config = dict(
    dataset='drum patterns on synthesised drum kits',
    train_examples=26041,
    kernel_size=3,
    stem='single',
    widths=[320],
    optimizer='muon',
    muon_scale='match_rms_adamw',
    grad_clip=3.0,
    steps=6300,
    warmup_steps=1260,
    adamw_weight_decay_other_params=0,
)
Rows from block 5, named by matrix and row number. Each number is 128 + 32 x the weight over its row's rms, rounded and kept within 0 to 255. All counts start at 0. After the name is the row's rms in percent of the matrix's.
# c10: first pointwise conv (model.blocks.5.c1.0.weight, 320x320x1), inputs 192-255
c10.19 093 [126 110 173 112 160 159 152 104 144 109 170  93 169 199 138  97  96 153 140 159 108 155 142 109 116 106 123  85  70 137 115  80  99 102 172 134 118 129 117 113 116 136 101 126 207 183 130 173 130  99 109 119 214 107 118 134 112 114 121 135 132 178 110 188]
c10.20 096 [179 143 155 157  68 102 106 133 170 117 128 139 154 210 131 117 176  87 111  62 169 145 102 163 190 154  89 117 156 130  55 114 135 152 150 159 114 102 136 135  97 117 133  73 173 133 144 138 112 141 130 109 148 138 168 121 116 101 157 182 164  79 118  96]
c10.21 104 [147 145  53 132 149 142 186 139 173 124 111 113  72  84 178 165 161 148  99 123 145 176 139 115 110 174  93  71 136 134  91  83 138 186 166 147  95  86  80 133 111 145  87 169 168 171 163 124 235 140 126 115  91 144  83 124 140 153 104 130 172 106 161  65]
c10.22 090 [ 94 103 100 173 123 165  83 112 166 144 161 159 145 152 141 135 131 195 122  65 115  81 162  66  98 127 158 188 163 172 137 140 147 139 114 111 127  86  86  97  92  60 119 132 104 116 131 160  75 131  87  97 147 138 101 156 210 130 140 116 143 108 147 155]
c10.23 101 [138 131  81  83 132 135 134 135 117  54 149 120 137  98 131 143 111 150  71 161 179 136 132 136 150  78 127 113 123 141 110 177 185  60  86 122  84 129 158 143 136 102 130 148 161 137  83 150 130 100  50 185 140 101 128 124 131 129 186 129  64 133 119  94]
c10.24 101 [169 163  83 187 110 157  76 129 128 110  95 104  69 143 167 149 109 127  76  85 219 125 168 158  84 136 141 133 107 129 186 141 131  80 107 114 164 176 111 164 131 152 101 163  42 165  82 146 140  64 133  56 119 106 171 160 124 152 160 119  64 115 153 149]
c10.25 095 [130 136 138 100 105 118 187  82 124 132  89  93  81 164 121 128 125 114 140 188 119  93 129 149 159 142 122  84 110 116 186 112 108  97 114 109  75 149 132 177 120  87 156 136 200 129 128 113 125 173 145 125 113 124 166 198 132 138 162 102 138 123  95 147]
c10.26 094 [ 94 178 129 108 148  70 160 107  95 115  92 121  97 176 114 132 103 185 147 147 137 114 202  88  57 131 144 160 116 176 107 107 127  95 155 113 142 169 159 150 128 111  97 120 145 171  81 121 141 158 107 121 218 127 109 114 129 106 107  99  98 117 116 124]
c10.27 096 [ 75 173  78 112 190 104 196 167 154 116  76 138 108 107 186 126 129 101 109  96 135  97 148 175  95 149 118 130 123  81 145 131 106 153 118  82  80 194 171 133 144 139 148  85 115  75 137 112 139  51 151 114 134 177 121  94 151 124 124 144 173 122 171 157]
c10.28 114 [107 146  97 132 151 165 110 165 154 144  80 150 107 186  91  68 146 117 155 133 185 129  96  91 133 147 158  88 126  98 125  81 153  84 147 187 124 151 180 155 135 123 133 117 166 110 121  79 179  97 132 104 143 122 161  97  80 163  98  95 132 113 111 108]
c10.29 103 [125 110 117 149  85 145 222 121 148 134 206 105 114 147 203 141 117 128  95 141 112 159 121 166  71 142 167 136  68 118 164  91  96  95 110 151  91  54 167 167 125 106 118 132 148  72 133 156 151 126 146 186 146  84 190 153 129  83 165 133 153 132 140 141]
c10.30 101 [149 102 146 187  69 144 106 161  79 168 111 115 142  66 149 136 128 191 165 143  83  98 136 106  92  86  88 107 148 119 140 110 132 170 108 109 132  70 133 160 116  57 128 134 124 193 140 115  96 149 120 109 140 162  81 156 172 111 159 152  88 190 156 114]
c10.31 099 [109 106 152 128 175 107 100 109  88 138 101 189 121 135 104 129 154  78 130 150 144 218  83 106 148 125  73 111 115 120 172  91 127 136  77 155 128  90 119  96 114 121 148 103 164 157 178 116 105 182 103 179 135 134 139 137  99 145 104  86 118 100 174 163]
c10.32 105 [162 135  74 114  99 136 124 120 170 118 143 174 115  58 133 178  63 117 130 185  92 131 117 101 122 183 116 109 148 142 135 131 129 115 137 147 140 134 154  88 106 151  99 162 122 152 139 122 133 199 160  83 122  93 127  61  95 153 126 177  88 153 147 135]
c10.33 088 [123  95 126 118 133 129 124 133 179 147 133 158 175 117 140 129  76 160 131 143 149 131 193  86 100 120 200 109 151 123 153 189 160 129 119 108 141 110 173 116  82 100 107 138 121 149 168 145 138 150 129 176 111 143 107 140 115 114 101  65 117 165 106  99]
c10.34 105 [101 145 140 100 142 109 172  86 121 106 181 142  76 129 192 112 148 107 119 149 101 121 173  94 121 163 123 119  75  98 114 149 131  92 171 103 149 128  97 144 113 132 154 123 146 186 118 171 122 153 180 154 137 112 146 167 224 106 118  80 154 104 109 112]
c10.35 095 [156  91  75 183 124 114 125 133 125 132  66 133 150  45 164 154 109  89  92 142 142 150 178 111  92  77 135 129 124  92 161 142 122 105  65 120 124 168 127 144 166 165  98 132  74 125 128 160  83 126 131  75  84 155 149 156 105 114 136 132 118 122 126 175]
c10.36 098 [ 97 128 110 124  89 146  82 182  92 136 108 183 162 144 111 137 154 120 138 120 114 131  94  98 143 137 112 145 123 149  98 122  91 122 138 105 183 126  85 119 152 139 121 125 171 152 125 155 138 161 145 132 133 132 160 105 126 112 142  91 120 123 136 158]
c10.37 096 [127 112 142 136 146 122 136 150 123 135 135  82 245 111 152  85 178 104 114 185 130 154  80 144 104 121 148 127 180 126 147 149 145 158 131 166 131  88  93 137 152 112  93  80 117  97 165  94 169 130 120  91 168 127 131 131 162 134  69 104 162 114  71 149]
c10.38 103 [124 135  93  95  94 122  79 155 151  86 147 164 183 175 114 109 175 148 168 133 127 127 108 113 126 131 163 130 171 113 145 145 140 123 100  99 103 150  99 121  81 124 152 136 165 161 144 164 190 120 131 195 116 122 109 133 127 155 167 173 136 104 157 157]
c10.39 100 [139 141  49  84 185 120 158 131 114 151 133  93 124  81  95 121 109  99 110 103 113 123  95 165 113 151 133 143 114 139 110 144 108 140  91 160 100 146 174 164  96 139 115  98  91 102  72 150 102 119 116 170 141 114 144 157 192 152 141 162 102 141 133 128]
c10.40 092 [101 128 107 155 154 129 111 164 159 127 180 136  99 126 126 137 134 155  92 110  93 148 136 181 152 103 114  91  95  58  99 120 107  84 171  31 108  68  76 106  88 153 124 109 175 152 182 147 149 140 142 126 109 191 132 145 117  97 148 133  93 112 131 167]
c10.41 118 [112 166 149 195  35 148 145 128  88 107 152 136 122 141 120 134 148 138 127 147 117 147 123  94 190  97 136 146  77 139 172 152 134 157 130 106  97 129 152 159 120 133 162 162 175 130  90  84 109 121  80 130  84 125 194 111 140  96  92 166  95 163 139 165]
c10.42 095 [203 140 116 135 151 170  91 134 125 142  99 117 157 138 137 177 147 126 137  87 137 133 138 178 111 141 185 154 116 108  75 147 133  97 151 162 106 136 109 127 145 126 135 129 146  77  85 125  88  95 189 191 152 132 163  93 143 128 144 112  75 152 120 167]
c10.43 095 [108 118  95 156 114 163 116  60 150 140 167 125 124 132 179 136 120 143  65 127 153 153 207  50 113 125 170 172  85  35 170  74 101  91 110 125 111 125 101 154 140 137 153 120 119 131 154 173 142  98 107 125 142 129 120 134 128 139 143  83 155 123 145 204]
c10.44 096 [ 97 144 161 178  96 120 145 108 179 103 122  96 141 176 195 129 146 141 124 164 111 115 177 164 105 123  76 101  91 102 135 105 114 118  62 155 139  59 146 148 146 106 142 104  82 119 117  97 165 120 145 185 155 105 171 123 117 108 127 116 120  70 140 116]
c10.45 089 [121 111 166 140 144  93 169 150  97 110 102 116  80  98 135 155 136 124 106 154 137 116 161  94 100 180 137 123 113 162 157 156 120 161 131 105 145  92 142 131 113 159 135 177 126 104  84 152 135 119 114 118  82  58 141 108 153 153 107 142 150 123 107  88]
c10.46 099 [ 82 104 134 118  79 118 143 140  91 138 145 140  93  89 115 105  46 118 104 140  73 129  98 113  72  95 140 150 138 157 115 125 146  84 151 194  92 107 138 143 123  77 101 151 142 137 142 108 142 169 201 178 139 106 101 147 177 133 115  58 104  97 117  85]
c10.47 101 [153 120 164 154  74 113 175 157  87 190 147 124  98 129 206 130 129 138 115 210  98  82 123 205  99 182  80 120 184  99 102 128 137 134  85 160 169 121 193 156 137 115 120 156 144 207 137  58  88 141 156 101 123 102 127 136 112 108  86  92 139 123  94 120]
c10.48 103 [133  89 135 113 114  98 107 134 120  74 118 182 235 178 162  98  91  70 157 211 106 134 123 166  81 108  87 162 154 115  88 158 174 140 141 104  85 126  68  95 114 168 149 122 120 155 160 109 161 104 134 109 167 117 115 168  91 133 135 129 106  74 115 138]
c10.49 105 [ 92 168 128 112 119 115  88 132  97 147 192 191 164 185 155 117 164 138  81 135 132 152 141 117 111 113 142  91 148  92 179 156 126 151 184 125 166  63 119  97 208 117 151 118 133 101  90  82 147  66 143 123  62 146 106 147  81 106  70  66 133 170 124 151]
c10.50 099 [ 86 126 124 154 117 100 149 125 147 123 160 106 122 124 148 129 106  98 155  69 148 147 159 115 135 140 148 106 144 126  91 162 120 162  99 170 134 128 134 106  98 172  95 118 166  94 143 117  92  91 144 114  93  75 109  59 159 125 115 161 138 146 136 134]
c10.51 099 [159  70 142  89 123 166 121 102 163 116 152 112 135  75 155 138  98 145 222 113 122 169 124 115  96 135  65 114  89 138 142 145  72  70 169 130 148 167 138 164 147 128 157 111 150 193  85 108 128  98 141  88 141 101 114 119 160 153 118 134 112 158 119 162]
c10.52 104 [151 131 151 176 144 121 114 145 127 125 147 129 123 157 162 156 135 124 156 107 119 152 155  66 112 166 194 116 107  79 162  76  17  75 158 110 109 138 148 197 157 120 164 102  90 109  82 104 147 104 130 157 104 122 150 147  89 111 112  93 130  99 102 146]
c10.53 096 [130 132  83 178 109 119  90 136 151  89 169  75 206 194 129 154  97 118 157 118 149 137 166 173 105  99  90 159 138 127  92 114 143 160 126 151 129 169 144  80  63 163 142 159  96  93 121 167  73 132  86 101 127 125 184 112 154 108 149 116  97 211 137 172]
c10.54 112 [183 131 140 138  80  71 155 163 129 212 136 146 155 158  79 127  63 211  71 121 117 107 134 130 100  58 131  70 104 129 100 129  84 138 100 158 140 125  98  44 139 139 102 166 139 110 110 118 147 137 144 122 135 147 153 114 160 123 144 180 110 102  99 109]
c10.55 097 [ 72 103 104 138 136 110 162 190 210 157  72 155 127 131 143 138 103 115  93 132 178  95 104 114 125  96 164  69 154  93 100 119 121 157  97 107  92 139 104 120 175 152 128  95 144 109  89 127 127 141 111 139 136 100 121 174 142 154 136  82 130  85  85 115]
c10.56 104 [170 121 147  84 162 119 108 130 130 141 145 175 109  90 196  85 129 173 204 106 180 147 116 100 147 124 138  91 101 149 177 111  66  76 109  77  99 161 149 156 115 104 195 122 152 142 137 181  59  89 106 170 115 121 158  92 170 151 133 199 127  79 164 136]
c10.57 104 [ 73 127 141 164 166 167  70 143 154 121 107 133 115 144 137  89 155 102 100  88 101  97 145 176 150 142 111 130 139 155 178 126 154 135 169  90 121 157  97  99 161  77  67 143  77 142 140 123 115 152 104 131 170 129 141 108 113 105 149  48 121 177 139  59]
c10.58 093 [112 102 102  94  79 127 127 128  59  94 171  79  74  95  99 126 119 139 121 166 122 115 114 104  83 151 180 101 103 114 164 105 113 170 109  99  65 121 150 159 131  89 115 140 154 128 141 162 179 164 190 124  98 167 160 152  74 173 143 107  89 138 199  99]
c10.59 094 [124 103 179 159 149 132 117 145 153 189 156  81 156 170 143 122 157 106 137 198 163 201 144 125 131 154 136 165  91 173  83 144 120 123 127 148 102 123 122 163 128  98 111 126 150 117 122 143 153 162  87 108  55  79  73  90 152 165 155 108 184 172  96 114]
c10.60 106 [168  85  27 122 117 134 131 126 120 157 151 137  99  94  94 155  93 130 136 126 113 188 111 161 171 180 108 142 134 170 138 147 107 134  86 155 141 131 173 172 102 112 107 116 144  70 132 137  95 120 127 112 109 113 177 161 170 163 118 109 162  51 130 135]
c10.61 096 [141 110 109 123 144 109 109 112 133 153 150 132 104 127 105 166 118  71  57 170 193 132 126 197 142 100 137 102 171 182 141 101 124 134 144  69  87 158 170 129 127 181  99  87 137 118 117 128 148 127  65  96  38 142 112 130  91 121 110 146 155 101  91 158]
c10.62 098 [132 163 133 118 151 116 129 135 143 172 160 166 103  66  48 150 146 134  53 135 147 129  99 109 130 134 125  78 163 170 105 153 129 135 150 182 129 144 127 135 126 113 193  82 119 164 121 122 108 139 119 169 139 166 168 123 134 171 155 115 147 107 121 128]
c10.63 105 [185 136 166 183 204 131 176 165 112 139 153  78 148 144  81 105 117  97 128 100 154 104 165 143 192 100 133 116  92  90 124  74 129 112 115 123  94 178 187  95 133 135 111 125 111  70 138  50 139 101 106 114 127 125  74 118 129 138 142  91 128 148  90 117]
c10.64 103 [115 117 169 101 163  89 175 130  79 121 147  92 143 128 137 129  59 147 111 113 135  72  78 143 165 109 156 113 134 209 134 108  83  86 154 122 153 127 170 158 173 157 144 101 115 137 135 125 147 109 105 165 188  82 111 130 130 153 159 140 125 122 156  86]
c10.65 100 [ 88 167 153 165 171  93 145 125  92  89 149 125 149 105 170 174 147 167  95 123 135 130 139 113  64  77 188 111 146 138 138 123 140 166 142 158 103 116 146  99 160 134 117 124 105  85 104  86  99  67  92 171 127  94 103 138 172 141 123 139 102 130 156 106]
c10.66 104 [164 128 117 129 133 125 153 141 104 137 100  72 125 134  88  99 142 125 112  88 168  61 168 179 130 128  59 122  84  90  85 103 123 171 166  82 144 121 151  88 157 128 110 101 171 149  77 142 143 109 162 121 128 148 182 110 114  52 144 159 137 148 123 197]
c10.67 100 [140 106  69 120 170 111  84 106 169  74  85 118 124 124 121 182 124 123 139 186 145 142  54 104 138 147  78  56 115 176 162 104 157 150 112  84 196 183  95 157  92  90  81  99  95 106 151 104 119 132 107 172 136 127 139  93 105  97  97 133 136  81 180 165]
c10.68 097 [124 155 127 136 117 120 143 126  89 140 106 122 144  79 125 100 137 127  65 115  55 150 129 151  73 140 140 164 117 171 125 201  85 164 125 170 100 146  93 128 181 146 108 153 134  96 115 134 115 136 137 139 148 163 163 169 120 135 123 129 120 124  83  97]
c10.69 110 [157 103 149 121 146  95 104 197  92 134 170 120  94  87  95  83 105 128 117 108 148 103 137 162 195  84 173 150 162 158  88 127 119  80 163 104 162 140 103 104 118 109 114 155 141  71 103 121  67 106 126 177 159 132 112 125 153 106 139  69  98  98 103  91]
c10.70 099 [149 127  90 103 114  73 138 103 150 129 155 142 145 140 125 112  61 120 172 147 122 127 107 140 122 144  80 121 100  48 140  82 122 107 133 148  86 122 121 156 124 124 105 143 173 220 162 117 157 151  90 141  91 173  85  93 110 121 158 102 139 103  99  94]
c10.71 091 [ 94 135 135 195  72 110  90 117 124 197 143 188 129 152 139 123 116 128 145 113 196 164 156 156 136  76 156 104 172 147 138 141 116 137 122 101 148 176 162 164 145 148 132 151  95 140 174 187 101 113 119 112  39  86 154 149 135 101 164 115 207 137 110 139]
c10.72 095 [100 116 157 131  86 135  78  91 108 138 117 113 128 129 116 114 125  97 161 118 173 174 141 147 150 130  76 136 172 147  76 170 184 130 195 225 159 131 163  61 129  59 156 133 166 100 115 113 124 165 155 123  94  85 144 172 112  64 100 113 162 122 143 104]
c10.73 106 [123  98 129 125 142  89 172  80 129 145 134 141  94 192 129 124 132 109 122 136 116 127  25  90 114 138 133  57 114  91 200 106 113 117 216 153 143 149 129 120 193 167  86 148 132 169 146 182 165 160 141 121 170 123  89 100 114 138 131 114 132  95 138 148]
c10.74 095 [149 111 150  91 132 114 107 134 102 125 161 155  92 106 131  97 180 161  63 157 109 129 154 170 102 169 165 117 109 110 163 141 152 151 128 171 183  96 101  73 130 111 143 116 176  89 179 117 162 169 190 149 169 103 121  98 155  87  77 109 115  85  93 109]
c10.75 100 [201 117 170  85 129 125 155 105  81 145 105  15 111 170 113 193 135 144  86 158 135 142 180 139  84 140 139 151 129 141 163 156 108 138  96 181 107 112 138 130 136 163 135 154 130 171 107  89  92  96 168 137 121  96 162 157 142 177 160 108  88 101 156  82]
c10.76 101 [175 132 144 176 116 165 104 196 177  92 180  91 146 142 133  75 134 182 169 107 144  75 149 200 170 189  95 129 173  93 146 122  94  64 140  89 136 107  95 125 115 161 128  66  79 143 179 115 143 144  77 146 169 165 147 107 130 195 123 147 104 111  81 166]
c10.77 101 [107 167  60  84 137 133 133 135 162 130 158 147 113 118 125 175  88 162 139 130  63 145 148 190 137 184 109 161 185 151 117 160 135 113  72  86 122 168  63 124 140 151 134 142 106 102 124 138 118 178 143  72 151 146 160 117 114 116 130 176  83 172 142  79]
c10.78 101 [110 156  94 145 144 112 176 143 129 141 134 142 128 140  53 138  90 129 176 100  67  77 110  92  99 138 161 127  58  53 123 181  42 158 140 130 146 138  65 155 111  80 177 157 121 128 140 143 184 132 143 206 119 200 155  30 124 119  63 131 157 150 111 118]
c10.79 106 [183 125 124 142 131 143  94 159 133 197 130 139 146 155 179  83 157 127  97  96 117  75 118 157 186 142  91 122 160 142 123  99 127  96  90 117 108 170  53 155 162 106 112 103 123 110 190 120 153 135 127 119 161 134  66  90 119 127 119  80 166 191 106 132]
c10.80 093 [109 101 135 116 151  82 136 112 181 108 130 138 173 135  95  96 117 138 124 140 109 100 179 108 102 116  96  93 162 109  83  95 101  72 127 122  52 112  71 122 176 195  86 146 113 163 133 134 158 108 108 107 147 124 113 111  92 141  93 113 177 170  97  99]
c10.81 109 [ 91 130 148 140 128 104 129 104 130 156 106 139 132 135  98 107  99 101 114 167  98 157 143 164  62 131 104 164 161 149 147  96 112 113 139  94 128  92 124 114 113 139 116 132  94 132 167 109  90 150 153 143 163 101 118 133 125  68 109 179 122 183 171 144]
c10.82 103 [144 167 132 105 152 154 138 121 206 106 164  91 175  95 145 118 107  99 119  76  86 111 114 130 151 140 153 135 126 106 103 144 145 138 151 131 201 114 121 113 105 163  96 131 139  97 185 170 153 133 125  99 173 115 124 149 104  64 126  77 127  87 155 167]
c10.83 099 [191 190  78 153 160 100 143 174 116 165  84  91 144  69 101 122 129  89 144 109 137  74 146  88 121  91 160 119  92 134 116 104 187 109  97  98 124 153 126  92 130  79 129 104 111 152 166 116 112 129 101 119  92 167 113  23 135 166 180 160 120 161 153 169]
c10.84 100 [182 118 121 127 100 191 106 129 116 143 117  50 121 105 185 107 128  91 120 164 173 144 114 120  84 143 117 164  61 177  77 139 186 160 145 113 158 140 147 139 121 150  70 166 113  69 120 126 191 106  64  91 130 122 183  82 131 161 110 118 164 187 161  92]
c10.85 110 [149 148 133 150 142  67 142  75 123 169 140 128 117 166 163 185  71 116  71 110 166 137  86 154 163  83 139 103 146  94  91 134 176 160 120 154  60 106 118 121 123 182 136 119  65 100 120  81 105 181  96 163 116 147 105 110 124 138 137 130 137  75 138  89]
c10.86 102 [ 93 168 199 103  50 147  92 102 146 116 112  85 124 112 132 117 110 136 123 109 171 187 107 122  86 125 139  26 112 134 115 139 138 126 188  80 111  78 119  93 139  89 147 132 113  84 124 131 138  81 156  92 126 149  83 119 129  90 150  99 148 155 110 136]
c10.87 106 [ 98 164 158 156 106 119 155 143 152 142 134 142  81  88 116  74 105 131 125  91 140 144 128 118 183 122 103  50 146 115  90 152 104 106 147 109 161 192 125 167 147 145 100 116 158 108 136  69 102  49 149 147 121  85 170 141  46 104 102 193  78 165  46  45]
c10.88 093 [ 86 133 142  96 158 111 166 111 169 137 129 132 105  91 122  98 164 105 179 227 172 176 159 142 185 103  76 100 185 123 150  92 109 114 106 120  96 149 102 141  88 125 147 131 149 145 106 128 107 179 111 163 120 134 109 168  92 163 125 112 178  75  94 116]
c10.89 108 [120 153 149  91 115 126 168 128 125 144  61  99 134  96  62 122 141 171  99 129 116  97 110 131 113 102 106 101 115 119  66 144 156 137 115 141 111  65 140 175  88 223 127 113 146 165 144 106 175 182  98 147 122 111 136 106 107 132  90 161 118 123 131 143]
c10.90 101 [ 90 120 131  91 129  88 102 126 131 149 111 192 113 144 157 164 131 105 175 133 149 137  97 124 173 160  84 204  54 115 176  92 144 177 130 188 190 106 142 100 117 112 149 109  78 132 126 149 116 196 118 128 152 102 109  66 146 159  95 128 143 154  68 160]
c10.91 088 [104 147 222 107  84 104 107 122 147 171 128 145  85  91 175 159 226 119 117 133 219 154 128 113 137 142 125 113  95 141 202 134 135 137 142  68 105 155  87 123 153 113 129 179 152 137 192 114 121 105  92 123 149 136  92 101 160 171 133 105 177 115 140 117]
c10.92 104 [217 154 139 131 120  96 104 140 123 151 125 125 102  91 179 148 161 132 184 168 114 150 115 101 116  85 125  87 108 122 141 132 133 126 131 134 123 129 122 115  68 121 185 116 127 178 145  88 128 138  80 131  32 160  93  82 121 134 122  79 143 167  79 111]
c10.93 103 [213 130  75 115 141 213  77 162 104 115 147 122 156 143 104  70 139 175 153 153 163  99 152 143 168 138 110 190 111  88  99 114 136 119 132 111  48  95 168 182 185 124  75 144 149  91 127 127 104 132 113 101 110 114 103  96 157 130  90 122 158 145 128 166]
c10.94 109 [ 71 155 130  79 151 126 145 119  74 127 103 148 127 100 178 142 174 100 158 119 114  74 155 120  79 146 124 195 140 130 105 132 143 171 147 150 126 129  78 118 136  98 101 125 101 155  43 151 146 155 127 103 102 142 123 162 146 135 109 137 133  78  62 146]
c10.95 094 [138  81 134 105  94 139 153  90 167 100  88 129 117 150 150 108 178  99  90 152 228 176 136 128 134 133 149 134 136 129 145  98 139  93 140 116 159 143 159 230 130 138 114 166 120 166 149  87 176 156 118 151 157 220 132 138 145 127 115 141 170 152  90 139]
c10.96 094 [123  81 129 158 124 113 140  99 112 120 127 136 153  96  69  88  90  89 165 162 182 134 114 150 134 111 163 113  79 114 122 148 110  77  99 108 111  87  80 119 155  57 148 173 115 151  69 186 132 175 148 173 175 127 179 103 147 129 115 104 138 128 123  71]
c10.97 098 [ 95 164 146 126 120 112 143 109 148 175  92 197 104 163 120 147  77 207 148 189 134 107 132  88  95  81 127 146 128 127 147 112 152 131 156 151 132 121  97 126 100 195  92 161 185 124 182 102 165 125 102  98 166 168 212 181 150 134  82 154 116  73 150 134]
c10.98 087 [ 80 143 117 131 125 180 140 126 133 116 159 140 197 204 148 126  82 156 167 136  96 116 137 143 166  70 132 183 135 125 156 181 103 122 158 182 120 159 164  90 149 185 139 157 129 163 121  86 180  90 167  79  99 113 184 177  92 131  83 139 129  83 169 143]
c10.99 101 [155 153 103 129 107 120 140  96 130 148 122 168 129 193 150  84 101 160 109 135 177 154  89  91 138 131 152 147 145  90  72 120  99 136  65 154 122 114  80 120 145 207 147 130 174  88  72 115  88  91 129 110 156 162  92 181 126 135 104 154 142 182 120 123]
c10.100 102 [160 169 182  98 176  91 150  88 129 208 108 124 141 157 101 127 136  73 129  92 196 181 152 127 115 139 121 157 128 130 152 148 147  99 203  76 100 105 164 162 124 157 106 127  93 121 222  91 123 157 209 107 133 113 101  97  75 157  91 127 104 145  76 124]
c10.101 101 [ 55 115 162 137  62 121 115 131 136 134 118 133 163  82 107  30 135 142 111 131 203 145 143 116 131 124 131 104 157 197 152 143  67 147 152 123 123 140 180 160 158 173 124 189 115 130  73 150  95 136  70 135 177 152 112  87 138 151 151 133 139 139 177 121]
c10.102 091 [ 72 137 195 126 136 109 129 199 237  88 157 121 140 128 101 146 145  89 168 173  97 141 117 103  79 116 165  87 120 163 154 121  75 134 178 175 117 144 146 109 161  85 148 181 102 145 170 162 164 141 140 148 144 113 140 135 111 116 126  81 113 101  97 157]
c10.103 099 [168 133 127 125 175 112 153 136  83  99 118 136 152 132  95 102 133 140 180 156 120  96  90  58 105 123 159 210 142 173  72  82 153 179 144  79  62 147 147 147  96 111 118 140 147 132  89 106 107 162 139 120 139 150  98 100 176 172 117 126 111  90 157 100]
c10.104 099 [112 158 142 115 161 119 104 139 140 160 171 149 135 123 135  67 122 108 175 153 107 159  68 116 104 124 183 111 126  92 100 142 150  67 123 121  55  96  79  95 115 146 123 107 100 194 166 145 190 131 107  96 137 136  95 121 100 108 141 129 120 102 152  86]
c10.105 100 [149 101 147 103 139 150  92 126 150  73  81  75  96 146  87 234 155  52 115 155 162 119 131 110 164 130 107 118  90  79  29 116 142 125 150 118 154  91 159 149 156 112 149 117 150  79 180 151 143  77 123 104 116 201 134 118 193 130 156  76 165 130 104 138]
c10.106 083 [139 138 191 132 122 158 109 112 110 136 120 124  85 173 131 163 133 144 139 190 186 119 181  76 112 121 137 100 104 147 107 153 104 134 114  87 134 131 130 173 144 119 182 171 155 171 171 110 107  80  94 130 133 178  68 109 117 106 121 151 156 111 114 118]
c10.107 098 [129 135  84  98 116 118 122 114 142 122 120  93 134 135 133 153 159 150 127 176  83  54 155  50 126 160 150 126 146  87 119 126 132 168 108 152 160 104 159 145  52 118 129 166  90 169 121 107 140 103 173 136 137 116 132 138 112  83 134  78 200 136 197 156]
c10.108 101 [173 127  79 148 124  73 131 115  81 137 141 158 126 132 123 162 141 117 126 117 111 106 113 135 138 134  87 117  89 136 121 118 160  84 180  52  93  76 139  83  90 173 109 120 109  81 168 115 118 113 138 119 147 205  48  86 121 117  82 124 137 115 110 125]
c10.109 096 [142 120 137 117 110 115 162 172 164 150 143 142 134  77 140  80 119 110 142 142 214 169 118 137 125 146 172 171 101 133 118 144  97  56 188 122 163 134 122 143 146 126 148 133 171 113 102 102 119 155 148 169 148 210 122  44 190 136 161 126 157 104 100 136]
c10.110 102 [137 111 100 155 127 145 144 137 164 111 117 139 107 132 198 134 134  99 139 108 210 159 108 150 164 141 104  83 126  85  95 154 141 109 119 118 171 147 127 159 152 152 153 109 164 123 154 143 103 132 173 113 141 175 120  93 184  93 156  81 118 178 114 148]
c10.111 092 [107  97 146 187 126 118  76 160 125 165 110 151 110 109 130 124 107 104 113  98 178 182 104 102  91  68  88 121 130  98 152 134  98 124  73 123 105 123 110 163 105 114 160 128 126 144 106 140 126 108 140  92 154  90  98 177 127 130 129  84 124 153  83 119]
c10.112 110 [105 147  54 158 148  82  90 156 117 122 138 131 101 111 126  84 139 223 142 152 100 142 148 104 134 116  58 209 167 123 115 133 100 149 136  83  77 128  71 141 114 119 150  68 148 124 129 143 139 138 153 124 114 104 173 125 111 178 123 119 132  96 173  99]
c10.113 092 [119 133 101 123 137 117 122 173 157 165 200 117 142 166 191  92 121 117 134 134 118 145 120  92 109 145 117 139 111 117 115 194 105  58 138 119 107 126  98 147 139  38  82 163  52 128 133 195 104 163 136  74 112  93 142 142  90  83  99  71 123 170 114 120]
c10.114 108 [214 146  37 164 109  72 144 201  92 147 132  84 138 122 117 132  78 129 127 123 141 169 179  95  86 101 149 212  88 191  98 115 148 148  93  90  93 126 125 132 138  95 104 144 102 113 190 166  94 143 123 144 174 102 121  16 169 164 139 145  86 148  99 148]
c10.115 088 [150 158 174 132 126  78  85  73 115 173 145 197 148 169  70  74 155  98 103 129 144 101 156  97 118 122 115 125 152 168  87 207  52 159 117 182 135 119  87 148  96 135  82 189 137 137 154 161 115  94  85 164 179 125 161  39  81 121  89 129 128  64 156 107]
c10.116 108 [104 104 143 135 145 145 157  61 128 156 167 141  96 130  85 119  67 107 146 134 118 142 162 120 151 151 130 166 206 155  69 156 128  87 120 144  80 132 114  88 117 119 182 159 125 148 131 113  83 170 115 143  97  98 202 145 168 171 115 141 137 169 102 103]
c10.117 096 [130 137 112 124  96 102  96 124 107 155 175 142 119 137 102 136 137 139 145 104 124  92 128 167 131 155  26 119 149 173 151 103 120 113 134 153  92 106 152 178  61  83 171 147 111 153  91 208 127 142 135 103 103 143 183  93 110 167 113  60 142 149 168  98]
c10.118 099 [ 43 111 147 170 153 137 122  66 141 143 119 130 180 111 100  73 136 133  81 157 105 110 177 164 164 116 120 140 108 151 121 156  97 131 102 115 122  99  91 173 120 208 126  81 211 141 129 106 132  92 154 171 145 105 151  98 118 103 119 123 138 133 145 124]
c10.119 098 [126 177  52 131 157  94  98 126 138 154 137 153  81 133 131  98 127 128  81 161 118 126 125 116 107 146  95 118 181 130 199 138 105 146  87  81 105 148 110 112 146 178 139 122 203  90 170  92 104 151 145  92 111 119 191  90 121 169 117 169  75 130 133 170]
c10.120 099 [138 137 113 169 197 132 110 154 111 119  95 115 110 165 153 115 132  90  99 119 102 144  78  99 126  94 117 205 123 209 131 132 111 133 131  92 125 183 110 130  80 146 136  81 185 137 102  79 133  96 127 135  99 124 125 142 148 127 143 129 157 166 175 185]
c10.121 090 [156 133 108 129 111 164 146 189 184  94 150  97 142 121 174 155 179 159  79 102 213 155 108 105 176 155 147 138 117 172 114 123 180 136 192 109 179  81  78  97 128 108 131 157  56 182 138 153 188 110 111 174 111 163 154 110 125 144 105 125 163 139 105  63]
c10.122 106 [130 140 130 123 132  81  93 143 104 130 102  91 129  97 151 163 111 165 112 136 143 115 171 118 109 142 160 144 129 162 207 124 162 147 104  99 127 140 126 149 108  96 118 117 194 164  48 134 136 128 117  96 105 128 255 106  92 138 160 129 121 111 126 191]
c10.123 098 [ 88 164 166 127 140 130 115  99 132  94  63  90  97 141  83  87 181 170 145 113 192 111 128 110 120 185 111  73 134 159 109 115 124  99 118  86 129 166  60  88 107  99 135 137 104 160 114 147 164 154 158 121 132 172  83 129 219 107 163 118 121 182 140 125]